Weights of a small sound classifier: log mel input.
Rows from expert 3 of block 2, named by matrix and row number. Rows with one number belong to one neuron. Each number is 200 + 30 x the weight over the matrix's rms, rounded and kept within 0 to 999. All counts start at 0.
# up: expert up (model.blocks.2.mlp.up, 8x160x320), inputs 192-255
# down: expert down (model.blocks.2.mlp.down, 8x320x160, transposed), outputs 192-255
up.23,201,216,198,197,197,211,223,198,219,201,191,202,206,181,219,215,191,212,210,204,200,206,215,197,210,205,192,175,197,202,216,203,201,186,194,198,195,203,196,208,199,191,207,204,220,200,197,200,197,173,202,187,195,183,203,201,198,195,208,206,205,193,201,195
down.23,172,204,209,191,204,189,183,195,198,208,199,193,210,187,190,198,198,185,190,186,186,208,207,182,192,205,184,215,203,205,212,198,211,197,203,205,206,204,209,204,197,214,212,209,210,186,212,203,210,196,184,174,209,204,207,187,198,200,198,198,188,188,212,208
up.24,243,230,207,179,220,198,183,190,250,200,192,199,216,179,244,213,204,172,218,251,189,187,181,267,186,214,181,217,237,193,218,217,197,159,200,219,233,183,176,244,159,189,185,165,201,192,198,202,169,186,211,236,179,209,191,237,223,166,230,237,149,234,211,213
down.24,237,215,211,203,220,175,228,191,170,207,194,186,171,177,186,244,220,175,244,227,218,244,218,258,189,201,220,198,196,218,183,241,190,240,218,194,192,199,212,154,220,207,223,176,216,196,220,209,167,221,194,169,174,182,220,138,227,138,227,206,197,181,176,205
up.25,195,214,245,165,258,226,184,154,280,194,216,248,202,228,209,207,206,225,198,198,255,168,202,170,182,231,181,218,198,196,215,192,237,151,220,205,149,204,113,180,144,172,253,204,222,220,197,206,185,194,174,227,172,170,228,168,222,273,160,238,239,179,217,142
down.25,164,208,190,220,199,187,247,197,216,209,168,165,177,218,226,193,232,169,185,192,216,186,166,181,267,198,166,220,212,204,180,156,194,221,185,195,177,234,190,179,247,205,215,198,278,264,197,180,182,181,159,208,250,181,208,164,198,204,197,197,250,200,200,157
up.26,221,200,172,164,218,183,244,194,188,208,193,166,215,205,194,209,204,227,208,206,164,258,177,181,192,220,188,181,220,216,202,232,180,166,167,199,182,209,146,212,188,170,223,190,223,209,228,206,176,258,199,230,222,201,201,222,218,206,192,163,152,265,231,185
down.26,152,123,154,170,211,146,208,202,161,198,214,209,152,185,191,258,215,182,255,174,184,213,211,177,214,204,238,245,158,169,192,145,217,177,206,204,182,210,147,209,206,216,204,166,190,209,193,279,189,228,160,191,253,223,185,258,223,232,163,238,155,170,190,200
up.27,179,223,206,194,198,206,208,207,209,186,173,193,206,203,191,192,180,188,195,185,172,221,209,191,194,208,192,203,205,197,202,217,207,200,192,198,173,209,201,192,196,196,211,206,201,189,202,189,205,198,171,221,194,195,199,231,202,201,211,186,184,187,191,194
down.27,221,178,191,202,224,186,185,201,196,187,217,173,177,212,195,192,215,193,206,217,208,175,193,202,203,194,192,189,203,200,210,214,197,190,200,200,196,182,202,159,208,175,213,269,191,203,200,182,210,210,191,184,204,211,208,191,226,206,165,207,212,210,189,202
up.28,226,185,169,206,200,226,185,201,204,210,183,217,190,202,202,190,204,202,198,177,209,231,223,142,205,214,195,215,223,193,229,223,222,209,216,169,191,218,213,184,174,184,211,194,189,182,196,207,173,187,198,223,219,191,183,202,225,181,227,205,173,218,196,183
down.28,190,189,189,175,198,220,213,159,218,176,200,212,192,232,177,191,193,215,227,216,189,218,187,203,179,232,182,201,180,215,198,194,209,208,224,187,184,195,222,214,215,224,204,200,194,220,208,199,192,199,203,188,221,206,202,217,199,176,191,175,218,157,210,220
up.29,186,244,198,206,234,208,194,188,204,204,174,168,191,174,178,184,212,202,218,181,200,202,208,170,181,215,228,210,218,192,208,178,263,194,208,172,178,218,188,205,252,219,180,223,189,202,196,200,226,177,199,173,214,187,220,209,183,222,201,173,178,174,188,197
down.29,210,208,266,198,224,205,192,205,212,187,213,211,173,195,198,200,214,217,202,206,186,178,170,208,193,204,177,240,195,193,222,234,198,195,174,212,193,180,213,214,201,200,193,219,206,180,237,228,210,172,179,196,232,191,217,205,206,227,211,201,165,238,196,163
up.30,217,220,190,210,203,214,174,199,238,168,202,205,181,220,207,198,182,215,208,200,220,191,202,181,208,177,203,207,208,178,209,208,225,197,201,167,160,221,202,165,196,215,228,198,206,171,206,200,229,197,195,201,192,197,212,211,210,194,180,230,222,197,189,211
down.30,201,193,191,194,206,190,204,169,209,186,200,194,203,181,190,193,210,188,213,185,229,210,202,209,190,209,227,192,186,202,207,189,202,195,167,218,170,223,183,227,195,191,206,220,203,227,220,189,197,250,194,198,197,224,204,179,194,236,188,187,227,197,207,210
up.31,257,220,194,170,199,172,200,201,193,176,158,170,195,247,193,169,163,238,202,176,174,183,175,253,162,195,199,169,201,197,220,193,252,200,224,186,223,147,185,165,224,204,211,236,241,187,210,243,221,227,203,219,163,196,167,228,183,185,142,202,253,198,241,182
down.31,186,216,172,218,177,168,234,203,204,175,187,202,216,220,214,173,204,177,188,203,201,172,227,187,197,155,211,194,203,221,188,239,179,212,193,197,208,283,129,196,203,191,209,194,230,241,244,248,219,157,195,159,220,237,236,189,229,214,168,178,201,192,221,212
up.32,219,219,197,161,222,183,203,215,214,210,186,206,238,192,187,204,214,199,189,226,178,217,179,208,202,194,212,197,221,195,199,216,215,219,210,178,197,201,181,199,199,201,211,192,191,220,215,195,183,189,188,199,216,175,194,210,202,197,178,220,204,199,191,211
down.32,175,207,223,198,206,225,195,190,207,189,189,193,196,190,192,189,182,197,178,204,214,230,172,190,191,182,221,195,187,199,203,213,199,190,200,220,193,189,187,189,195,214,195,215,194,194,173,192,182,206,196,190,206,206,179,220,205,184,194,193,189,191,190,208
up.33,205,260,174,181,213,192,176,186,225,207,198,178,173,217,219,247,192,192,204,193,163,192,244,244,197,220,236,270,241,200,187,156,176,174,199,161,145,202,191,176,200,236,228,197,237,124,154,224,234,277,176,191,191,128,220,160,182,248,185,235,193,229,138,231
down.33,183,178,150,158,185,184,202,164,216,205,235,260,176,198,218,217,186,169,220,150,234,247,213,229,191,198,179,197,234,200,180,185,225,176,238,168,220,172,224,237,232,262,173,179,192,207,189,161,157,197,187,228,191,196,246,246,194,189,192,192,250,190,191,195
up.34,181,231,165,179,160,190,191,186,195,164,176,183,203,183,219,207,221,181,258,232,178,178,222,186,216,254,226,234,246,198,210,167,269,210,205,211,217,207,203,237,202,225,237,185,245,220,165,242,213,241,138,206,196,169,208,186,183,167,219,216,236,218,196,226
down.34,153,191,219,207,175,235,185,189,164,200,207,171,212,228,203,191,186,205,191,198,175,211,217,257,173,156,244,153,182,263,224,206,233,144,243,218,202,186,189,186,189,194,173,237,147,215,197,186,231,216,194,189,199,238,211,170,269,193,140,203,262,201,232,186
up.35,248,214,215,225,197,185,303,189,212,149,194,203,137,263,225,283,257,175,217,176,187,235,209,189,149,195,181,198,215,204,207,153,193,152,234,176,238,178,185,205,192,259,162,210,215,221,220,162,177,192,215,199,191,174,139,219,195,208,206,174,215,206,238,167
down.35,233,194,166,270,222,258,202,147,224,220,205,275,179,156,213,178,187,212,249,249,151,250,189,185,197,170,230,249,227,207,206,148,179,188,212,164,203,177,212,233,161,142,216,177,157,234,196,191,197,184,223,293,205,183,232,163,167,222,234,210,212,216,277,158
up.36,243,195,200,187,219,148,208,212,252,226,216,190,194,221,209,209,191,237,179,208,153,206,200,179,190,156,199,206,243,188,212,262,212,169,232,196,194,198,184,152,202,211,216,181,152,212,163,224,211,171,203,165,233,190,219,184,154,161,182,231,174,192,205,203
down.36,184,186,241,159,168,207,206,195,201,174,203,138,178,175,159,206,200,225,190,161,205,223,220,211,194,194,187,196,203,199,204,162,170,175,203,200,245,212,181,225,276,149,181,196,140,232,214,195,191,208,208,196,206,203,211,222,196,190,172,231,184,185,225,186
up.37,204,203,170,198,208,194,192,196,206,155,190,198,209,227,190,226,198,214,254,204,197,205,222,186,222,188,199,218,211,186,205,184,213,163,204,217,224,190,217,205,218,211,229,218,213,216,188,206,206,196,186,201,218,198,217,166,192,202,186,201,195,189,188,196
down.37,208,194,175,205,209,182,245,233,188,201,196,180,218,214,159,212,157,192,201,206,203,181,198,249,197,186,224,184,216,201,223,191,229,198,161,204,214,184,217,178,204,228,194,213,189,188,217,196,201,198,166,244,214,169,191,232,216,194,249,213,235,210,171,198
up.38,214,277,202,246,138,202,205,159,208,193,240,215,190,146,237,160,119,238,237,197,235,271,188,204,177,177,201,237,218,173,199,212,178,173,176,172,184,230,196,233,168,170,245,184,158,196,200,274,183,161,186,239,228,169,278,228,182,193,147,162,211,154,196,231
down.38,190,182,201,194,200,218,250,245,234,243,208,226,186,172,241,202,234,158,161,194,180,208,253,194,285,132,191,176,181,220,257,209,224,206,220,196,270,206,202,211,194,244,163,165,223,243,230,190,243,170,169,169,184,210,180,207,231,208,198,211,229,202,208,206
up.39,221,186,179,181,173,223,172,156,261,183,184,191,195,195,110,203,216,249,312,179,194,195,189,197,204,169,158,267,223,185,212,211,201,252,141,161,264,213,250,190,121,216,160,243,169,182,217,242,228,131,159,253,193,183,302,220,196,163,158,207,156,172,245,265
down.39,190,198,243,218,171,221,237,170,151,221,203,180,210,124,230,218,235,185,203,221,271,237,201,200,196,208,246,229,273,246,240,195,224,203,184,174,233,195,187,194,245,191,172,199,200,221,175,218,185,216,262,151,249,175,150,224,280,201,247,207,214,198,212,173
up.40,193,217,203,228,188,209,213,209,191,233,214,197,192,165,207,202,182,203,173,223,233,230,186,209,198,201,164,211,236,221,208,223,220,196,203,169,216,160,210,190,173,178,230,194,189,210,213,149,209,206,193,221,193,199,179,181,188,210,181,181,197,211,202,178
down.40,188,206,205,207,189,244,193,153,205,216,179,228,169,179,196,174,240,204,198,181,217,184,195,188,218,184,195,191,193,187,177,255,211,213,206,151,177,193,198,183,222,217,214,194,224,190,194,200,238,189,205,216,222,216,218,253,194,227,175,221,147,225,236,209
up.41,184,212,197,200,210,194,204,194,234,181,195,221,199,180,193,197,197,203,204,228,220,202,194,165,193,183,209,201,219,181,221,207,196,216,207,215,205,187,180,183,199,214,208,191,197,192,199,192,216,172,206,228,212,198,198,189,178,230,194,200,185,216,226,213
down.41,190,202,195,182,200,203,203,205,201,220,207,192,192,219,209,218,175,225,208,203,203,206,211,193,208,209,222,184,199,227,184,179,231,175,190,187,197,197,207,206,187,209,205,232,214,213,212,202,200,180,198,193,209,198,183,193,210,205,184,206,177,215,192,196
up.42,227,170,215,213,210,230,185,174,302,191,146,231,184,237,183,169,203,198,158,222,160,137,215,229,189,179,174,236,222,174,246,196,205,246,223,242,189,232,212,178,218,168,199,219,190,195,176,212,182,211,171,234,180,188,208,178,236,170,167,151,234,212,202,214
down.42,206,205,189,222,226,201,202,209,154,177,237,186,239,161,163,150,164,192,143,226,192,140,194,211,184,185,241,212,199,138,166,256,187,187,171,214,192,256,188,247,221,187,211,177,210,201,236,196,163,201,290,189,185,186,213,190,165,194,211,184,196,235,183,198
up.43,190,224,202,213,176,178,248,201,174,257,172,192,215,162,249,240,218,298,217,212,178,227,156,215,249,240,163,208,236,230,204,182,200,175,126,191,231,184,177,186,199,163,230,276,174,214,203,173,233,146,223,202,205,198,225,211,259,197,214,202,169,190,209,231
down.43,200,211,220,210,223,215,196,179,192,230,180,179,191,110,229,159,143,145,230,274,171,197,254,188,173,161,203,164,179,203,162,176,140,147,246,175,192,183,228,225,172,204,215,238,181,219,206,168,220,218,200,223,237,219,232,249,166,193,228,124,209,197,189,234
up.44,230,231,199,228,156,218,231,168,227,246,145,187,177,242,194,132,203,178,257,192,220,224,229,210,254,199,204,213,210,207,201,197,198,200,213,260,167,224,164,172,226,175,176,200,191,208,251,209,212,202,154,221,197,212,163,184,203,211,226,171,162,212,193,179
down.44,220,191,211,204,216,170,134,223,204,149,188,177,251,221,181,215,210,249,179,207,189,191,162,206,205,172,203,236,251,253,178,199,200,202,173,209,224,189,177,181,226,153,210,182,219,204,184,230,181,260,233,172,171,202,214,200,179,251,186,181,226,218,234,192
up.45,212,220,212,216,169,192,180,183,188,215,219,214,232,228,226,212,204,157,216,178,199,210,231,240,203,248,229,211,197,181,195,196,221,196,242,226,180,210,239,223,202,172,207,187,196,210,202,170,243,167,225,223,216,168,160,192,220,147,175,154,207,175,166,224
down.45,166,245,192,182,209,194,208,236,189,195,185,141,172,189,232,208,213,173,173,258,183,214,205,243,183,197,162,157,207,205,218,206,148,222,183,207,222,182,191,190,186,206,198,184,184,236,212,215,187,179,125,239,225,238,226,187,191,132,214,224,204,231,163,230
up.46,165,207,231,162,224,230,224,190,264,272,196,151,183,178,228,211,215,225,189,178,172,267,223,133,191,217,128,208,246,199,172,213,180,215,186,188,200,167,256,213,237,221,193,204,173,163,197,221,175,165,151,205,217,208,228,262,127,169,220,209,92,206,208,173
down.46,263,175,195,242,187,249,186,205,201,238,259,210,238,161,234,197,232,212,165,144,143,228,196,172,220,191,228,228,185,185,274,272,165,166,174,191,215,178,227,167,162,205,136,151,173,143,248,194,136,215,258,215,171,190,168,233,218,170,163,251,173,217,203,177
up.47,187,248,207,232,201,190,237,214,224,245,223,199,187,275,154,194,168,231,224,240,197,208,209,142,213,175,145,281,197,206,242,219,253,127,224,153,178,217,211,190,198,224,186,261,155,167,193,168,207,224,195,230,225,244,199,220,229,204,191,194,165,196,188,207
down.47,232,164,186,177,194,169,197,198,194,228,186,195,162,243,250,267,169,166,239,211,211,174,250,190,166,205,207,188,219,214,189,177,211,169,229,194,185,174,219,218,207,222,200,223,170,220,220,171,141,109,202,200,242,243,230,225,206,159,183,229,233,189,158,194
up.48,218,227,175,193,191,179,222,246,222,192,191,196,211,207,179,208,228,204,199,221,219,182,201,211,184,182,163,187,191,197,171,210,173,197,188,181,205,167,178,187,189,182,215,198,195,201,199,218,180,197,209,206,185,218,194,206,222,203,217,161,182,232,223,196
down.48,213,203,228,223,217,192,236,170,181,230,209,161,155,172,218,207,195,207,217,222,234,208,181,225,224,204,184,219,155,206,190,187,189,174,186,195,204,222,220,197,184,176,205,217,223,208,228,210,205,194,198,234,231,243,195,174,207,220,238,208,191,205,161,171
up.49,216,179,294,173,209,176,142,201,260,126,196,218,203,232,154,219,178,180,246,191,227,229,190,128,226,207,158,191,180,214,191,193,202,249,219,224,118,161,164,212,202,183,187,206,96,204,216,202,110,181,170,232,164,244,233,248,170,141,188,197,186,171,241,187
down.49,135,186,173,337,154,217,49,236,175,252,159,258,117,187,256,215,124,171,294,218,215,196,198,248,177,152,225,293,109,195,223,217,165,191,175,148,172,244,189,191,195,117,188,109,248,216,194,154,151,185,272,169,201,146,182,177,234,156,214,229,219,186,281,213
up.50,205,270,164,292,179,279,159,255,182,226,205,128,264,207,289,228,253,223,167,193,297,224,252,291,138,159,243,274,214,177,167,260,163,196,226,135,178,219,201,242,195,198,328,212,326,242,191,195,187,167,65,234,188,191,155,203,258,165,177,166,185,208,225,131
down.50,213,95,294,283,192,167,229,213,163,214,216,204,153,233,83,197,184,159,215,146,225,245,107,304,128,186,196,120,217,156,190,243,154,219,250,275,180,204,220,148,267,193,176,172,176,257,182,157,213,174,233,282,209,140,227,140,188,176,291,156,205,179,234,198
up.51,197,196,222,142,171,216,254,249,281,191,230,241,179,245,243,195,245,204,215,191,152,268,255,267,226,169,241,263,159,153,274,195,203,166,217,200,222,247,243,168,171,139,250,183,263,177,145,272,160,220,223,169,184,188,228,106,204,194,235,258,219,136,185,262
down.51,232,205,183,266,119,230,219,179,190,195,236,190,231,157,221,152,161,161,135,214,187,231,122,201,221,183,211,135,186,233,171,222,283,203,205,210,112,219,154,204,168,198,184,230,189,241,226,156,173,126,196,167,146,165,111,193,167,208,168,190,205,239,224,186
up.52,222,205,242,133,261,198,157,225,261,134,145,259,323,239,109,182,235,164,227,200,223,250,165,278,207,169,84,196,193,183,213,146,200,136,198,110,199,137,208,131,239,202,172,237,143,276,229,227,208,175,185,227,238,170,294,240,252,172,178,212,225,254,230,204
down.52,215,156,286,185,189,269,261,296,157,196,342,195,210,193,269,215,263,139,212,277,214,263,157,240,203,135,143,200,156,165,281,242,73,191,133,339,147,221,251,146,181,320,123,207,235,274,206,192,157,278,262,198,278,215,286,233,212,198,348,183,189,227,209,174
up.53,193,241,182,200,203,176,192,191,202,194,223,207,197,211,254,165,211,235,190,188,208,187,196,210,190,220,212,183,207,178,200,194,210,196,189,222,210,225,215,207,175,181,207,199,209,219,221,228,215,211,181,200,226,214,211,200,203,231,200,196,210,221,190,178
down.53,197,217,187,176,188,235,192,199,233,204,165,182,213,183,208,197,169,170,198,188,192,158,242,174,189,212,212,196,160,186,196,197,193,208,210,191,196,199,170,219,214,171,164,207,171,191,220,213,201,203,219,205,192,174,199,190,202,210,237,212,216,212,214,173
up.54,197,205,197,198,207,193,194,199,198,200,199,176,207,177,199,231,233,188,200,180,182,223,226,193,215,188,214,196,190,188,202,204,195,178,206,182,192,169,171,188,181,185,204,207,183,205,210,237,181,185,172,180,214,197,206,210,196,210,191,203,217,176,224,209
down.54,161,193,191,207,194,191,181,207,193,200,201,217,212,203,203,229,195,228,237,227,223,192,211,191,225,183,227,230,184,197,208,169,193,194,184,217,238,202,208,200,213,203,207,173,196,207,228,181,192,198,219,210,200,193,200,183,204,192,201,195,203,211,190,219
up.55,190,143,166,143,151,207,234,198,205,226,148,206,193,206,228,216,169,201,188,212,212,181,187,217,205,186,212,208,210,210,194,194,202,188,210,193,203,222,204,161,220,211,214,231,139,202,120,200,198,177,210,165,227,227,194,190,238,205,210,232,166,217,240,208
down.55,93,204,203,205,198,207,268,192,209,225,162,226,219,143,186,190,187,183,152,188,207,170,220,119,229,234,213,194,166,194,194,206,170,151,194,209,206,216,216,196,198,201,192,223,186,162,225,174,161,175,224,185,204,204,196,205,241,208,223,242,195,220,239,222
up.56,185,195,304,201,184,221,276,158,185,178,220,166,175,243,211,168,259,197,222,210,218,293,218,212,162,184,222,170,207,206,207,284,274,236,198,222,151,161,243,255,202,256,195,210,201,168,122,215,197,225,114,169,198,183,225,199,177,187,138,243,173,217,288,206
down.56,146,201,227,243,174,131,170,263,172,193,193,222,199,210,141,215,204,180,122,172,189,243,168,191,173,209,207,176,177,190,176,217,193,177,221,248,213,244,186,235,238,141,248,239,129,160,178,195,178,233,244,216,202,186,184,210,231,201,233,179,153,217,234,187
up.57,227,268,181,125,242,223,263,195,291,212,168,246,198,106,230,281,183,189,220,221,181,219,160,250,242,196,167,246,200,184,230,254,198,239,193,235,159,203,117,180,237,216,231,214,251,165,244,151,223,177,161,204,194,203,190,186,195,194,200,202,197,202,238,237
down.57,237,163,172,176,237,187,148,209,231,252,168,197,265,167,238,157,140,211,226,185,123,215,259,240,211,254,227,292,256,223,258,140,220,221,237,260,109,225,180,223,240,217,190,225,229,214,189,205,176,210,186,204,191,239,215,207,157,116,254,149,178,161,257,186
up.58,176,222,174,203,220,197,217,138,217,210,198,203,229,234,205,229,207,225,263,215,148,208,210,184,208,219,194,213,204,183,141,159,192,193,201,216,214,191,170,199,167,189,225,162,196,184,240,202,229,193,253,207,202,199,214,189,195,217,188,193,243,208,196,209
down.58,208,183,176,187,195,208,171,201,227,246,195,186,206,217,219,181,192,195,184,162,231,258,221,243,220,223,215,220,200,198,157,193,148,203,174,216,206,241,194,187,217,208,206,196,168,213,181,178,206,204,229,212,174,215,244,187,243,228,224,222,197,186,154,213
up.59,179,212,189,203,180,169,186,210,231,181,258,228,200,190,185,182,218,210,229,207,212,199,188,185,207,198,196,228,216,190,216,211,214,238,207,170,170,171,262,212,154,184,200,216,190,182,215,196,217,238,177,212,203,204,221,187,200,245,204,217,208,221,183,227
down.59,245,170,195,198,218,185,215,219,213,153,176,194,199,195,211,171,229,245,233,184,198,182,172,223,183,194,180,219,216,178,171,188,192,163,233,202,192,140,190,190,234,196,230,170,201,208,223,192,168,167,188,223,209,180,209,219,222,244,196,237,205,215,154,232
up.60,204,174,189,201,193,234,203,235,206,181,200,212,193,195,198,152,169,167,197,206,170,207,208,193,191,167,195,219,248,176,173,231,206,230,226,189,200,197,188,236,184,184,190,226,168,190,219,210,210,156,214,207,215,235,183,217,201,207,185,206,141,198,207,173
down.60,212,202,209,189,186,249,218,157,209,175,200,204,220,181,157,196,182,185,207,183,162,197,202,186,198,224,179,197,151,190,213,213,236,197,211,199,189,195,186,240,167,198,203,246,186,217,197,219,188,237,186,182,204,216,197,178,206,231,208,156,137,182,180,155
up.61,215,279,204,215,188,204,196,219,238,183,229,213,122,213,205,201,214,222,219,228,157,233,208,212,149,217,214,226,193,185,183,209,186,163,141,165,243,228,249,224,162,203,214,218,187,203,177,171,203,227,172,198,221,226,208,171,139,204,193,243,134,180,192,194
down.61,186,250,195,195,215,193,211,265,171,264,184,210,201,244,209,190,173,178,209,244,231,186,167,230,194,196,162,223,137,185,244,184,140,183,171,150,159,154,191,204,221,181,160,192,211,192,158,243,127,223,227,198,181,229,171,248,228,199,202,183,207,213,240,205
up.62,270,168,234,207,175,230,183,163,174,221,214,186,297,178,228,146,268,158,157,185,157,212,184,149,189,246,254,113,176,116,190,238,237,282,304,139,231,203,102,226,193,228,196,221,228,147,253,209,313,232,219,248,261,187,204,185,224,140,218,211,127,182,187,170
down.62,173,232,224,250,227,220,267,225,180,295,177,158,212,95,214,234,186,138,213,258,264,211,214,195,211,185,197,171,174,267,231,317,210,151,239,239,203,188,250,256,183,241,219,229,240,220,116,245,216,228,204,242,172,264,151,272,235,198,189,173,111,195,147,154
up.63,213,196,214,177,191,167,225,207,283,161,165,230,228,206,161,144,204,180,223,242,276,185,174,216,177,144,152,237,250,218,212,212,214,176,229,188,210,191,184,214,251,190,210,197,219,181,219,214,199,185,221,227,216,163,165,244,112,216,234,197,214,255,196,191
down.63,197,220,213,236,279,186,219,207,176,188,267,221,236,199,205,221,216,236,202,211,207,233,170,183,261,218,168,147,223,164,191,185,217,190,160,245,215,222,184,168,167,226,200,263,159,175,179,130,189,219,232,190,164,129,253,192,234,211,159,230,149,209,194,214
up.64,181,209,203,200,178,184,213,178,216,194,157,186,192,178,191,195,229,212,199,171,218,189,171,177,207,179,212,197,205,212,193,186,240,208,176,199,189,223,185,212,209,233,233,208,209,204,197,207,182,204,160,223,204,185,225,212,188,230,181,184,195,190,179,212
down.64,160,215,211,189,172,203,191,177,183,195,188,196,168,152,188,209,255,193,180,201,194,243,231,203,219,205,183,197,195,218,195,221,227,165,162,178,208,222,226,192,183,178,224,213,187,214,178,230,206,175,198,189,224,191,194,201,182,237,211,186,172,213,174,171
up.65,180,190,218,192,216,202,163,151,196,196,197,271,244,195,199,198,152,196,214,202,193,254,162,216,159,199,209,215,233,224,213,206,204,146,220,245,221,199,172,219,206,159,187,152,254,197,187,219,178,166,205,176,216,209,185,185,153,177,207,190,232,201,190,219
down.65,166,234,222,165,181,163,160,213,224,248,220,216,188,166,213,205,241,187,311,178,252,227,247,188,233,169,215,185,180,224,177,148,240,107,195,222,241,217,169,187,234,207,227,196,254,211,197,249,220,208,139,174,185,151,205,203,205,155,281,185,127,240,198,235
up.66,206,246,184,177,203,194,245,230,214,203,182,183,163,227,216,242,198,234,179,203,227,162,192,201,212,241,184,236,188,205,216,223,182,194,191,227,188,196,229,169,170,196,194,166,197,221,252,198,266,182,151,251,243,140,184,172,203,239,221,177,217,226,159,205
down.66,195,220,213,202,232,192,191,187,156,239,155,200,177,201,188,148,197,138,226,234,194,257,199,195,161,193,210,224,153,160,249,212,189,232,221,141,203,191,162,178,233,190,162,151,199,243,160,180,232,181,211,194,202,207,193,229,146,205,230,125,230,152,170,211
up.67,192,164,176,238,206,186,216,197,236,185,197,218,182,214,181,206,217,203,145,177,176,198,222,183,183,204,178,162,204,225,226,220,202,194,208,190,222,185,207,173,185,204,221,209,204,192,232,204,188,186,169,194,196,176,215,175,219,204,179,213,230,176,204,214
down.67,179,193,199,231,192,194,212,239,209,198,231,225,235,203,225,205,203,194,219,210,207,191,208,199,209,183,218,202,210,209,198,186,167,188,176,240,222,188,185,203,204,194,202,194,223,187,175,215,199,213,231,199,171,200,184,214,213,211,187,194,213,198,210,198
up.68,249,231,224,125,259,166,226,225,264,247,199,128,187,180,180,200,192,196,153,216,269,205,182,191,153,242,178,207,197,188,188,103,287,194,225,164,143,261,139,181,212,224,158,275,195,218,228,121,146,249,65,183,203,164,210,186,184,199,175,151,137,248,143,182
down.68,107,207,292,194,135,217,161,161,137,136,114,290,187,142,224,187,155,158,289,189,170,131,177,196,227,203,209,196,235,262,227,255,185,281,154,232,175,206,181,180,218,232,205,200,209,214,290,103,211,175,244,177,213,219,258,271,194,217,170,129,151,203,256,175
up.69,220,143,195,141,151,183,157,218,208,226,162,157,208,241,203,186,123,263,254,269,219,306,201,247,238,208,163,218,180,190,219,211,211,173,285,163,234,188,166,164,199,198,118,232,150,105,211,229,298,149,109,236,196,157,219,252,191,217,210,225,273,250,180,219
down.69,174,250,179,214,249,221,229,130,195,184,206,190,253,238,242,265,254,227,217,150,239,208,321,221,215,224,229,171,297,201,192,216,266,312,170,181,187,167,231,160,216,177,183,155,309,161,240,186,218,150,209,224,208,206,204,216,161,170,186,179,192,237,182,180
up.70,251,169,177,191,172,236,176,179,234,141,194,135,260,164,167,236,242,193,204,269,212,205,180,212,192,219,190,109,158,140,243,194,263,203,179,197,212,236,131,215,193,197,182,249,164,171,183,246,208,163,126,212,246,215,159,228,206,235,181,254,199,249,193,240
down.70,180,259,233,170,208,202,194,190,195,194,143,247,192,150,176,173,159,239,234,167,190,192,274,197,232,173,205,186,194,156,146,177,134,218,172,162,200,140,242,171,195,196,149,162,185,204,230,211,181,196,230,226,154,197,173,215,202,243,212,203,250,161,221,191
up.71,206,152,189,174,164,190,214,148,234,227,193,150,169,176,192,211,231,222,165,243,191,261,202,217,189,171,197,197,217,168,188,139,193,209,221,117,167,202,179,231,207,243,170,201,187,240,202,212,173,221,154,233,165,164,193,193,150,147,201,240,199,251,198,211
down.71,225,193,208,195,145,210,213,225,189,155,170,210,205,195,189,223,212,197,179,204,209,235,172,196,219,110,199,239,194,223,231,180,190,187,160,203,190,196,186,158,213,192,180,195,251,183,188,194,195,198,195,184,154,194,226,221,147,134,267,211,261,194,212,195
up.72,238,162,167,189,239,137,204,199,176,185,257,173,108,303,236,205,231,212,205,220,156,229,216,272,229,224,162,143,121,158,125,180,157,171,176,186,228,246,178,200,210,159,218,129,206,204,234,240,224,178,199,190,267,136,114,235,221,257,182,186,167,252,164,175
down.72,110,165,188,181,204,213,223,181,274,144,126,196,215,258,176,288,260,224,241,217,219,240,111,149,183,130,191,99,180,156,201,167,269,227,203,169,194,150,197,212,279,177,140,207,167,251,139,172,196,196,251,115,209,213,227,161,223,282,157,217,241,251,179,184
up.73,191,233,187,133,180,253,256,197,289,185,201,220,227,201,161,155,222,199,129,261,193,282,192,173,213,214,159,159,112,204,249,120,143,215,171,226,221,196,158,250,234,185,223,211,172,143,135,252,127,278,187,168,288,168,153,210,142,181,171,223,249,237,191,288
down.73,252,265,144,138,256,187,137,246,200,157,274,149,161,135,211,244,192,167,202,156,205,226,211,144,322,232,237,188,157,221,287,222,153,151,177,162,218,247,214,120,199,115,254,156,250,206,263,161,129,234,224,207,193,213,169,116,183,253,163,256,211,158,234,197
up.74,181,209,163,159,230,195,153,199,236,177,205,239,167,212,213,242,211,212,142,225,250,123,177,188,246,262,207,162,222,181,219,138,288,184,174,170,168,222,244,209,218,196,198,207,223,169,222,211,247,162,191,229,229,152,237,205,220,146,157,235,170,181,275,186
down.74,212,194,149,214,196,212,259,171,192,171,192,270,243,203,236,221,168,194,194,208,183,213,167,184,175,210,255,203,236,201,209,168,231,220,211,188,210,213,200,216,172,225,221,219,219,197,184,249,186,151,157,156,200,199,203,148,189,215,258,211,219,199,150,203
up.75,178,319,86,85,156,256,260,190,217,192,195,179,200,273,250,153,230,256,181,203,180,204,220,202,223,189,194,158,269,198,207,242,221,235,143,115,230,219,193,262,181,162,191,155,176,173,230,229,186,185,169,154,173,190,227,168,149,171,190,228,171,185,194,164
down.75,228,198,245,164,155,218,190,167,234,170,235,182,185,148,262,258,152,209,270,220,153,163,178,230,155,216,221,162,187,216,225,158,214,175,138,212,225,180,242,192,188,162,158,184,207,230,203,247,225,231,222,173,197,223,195,179,180,156,185,230,234,176,192,259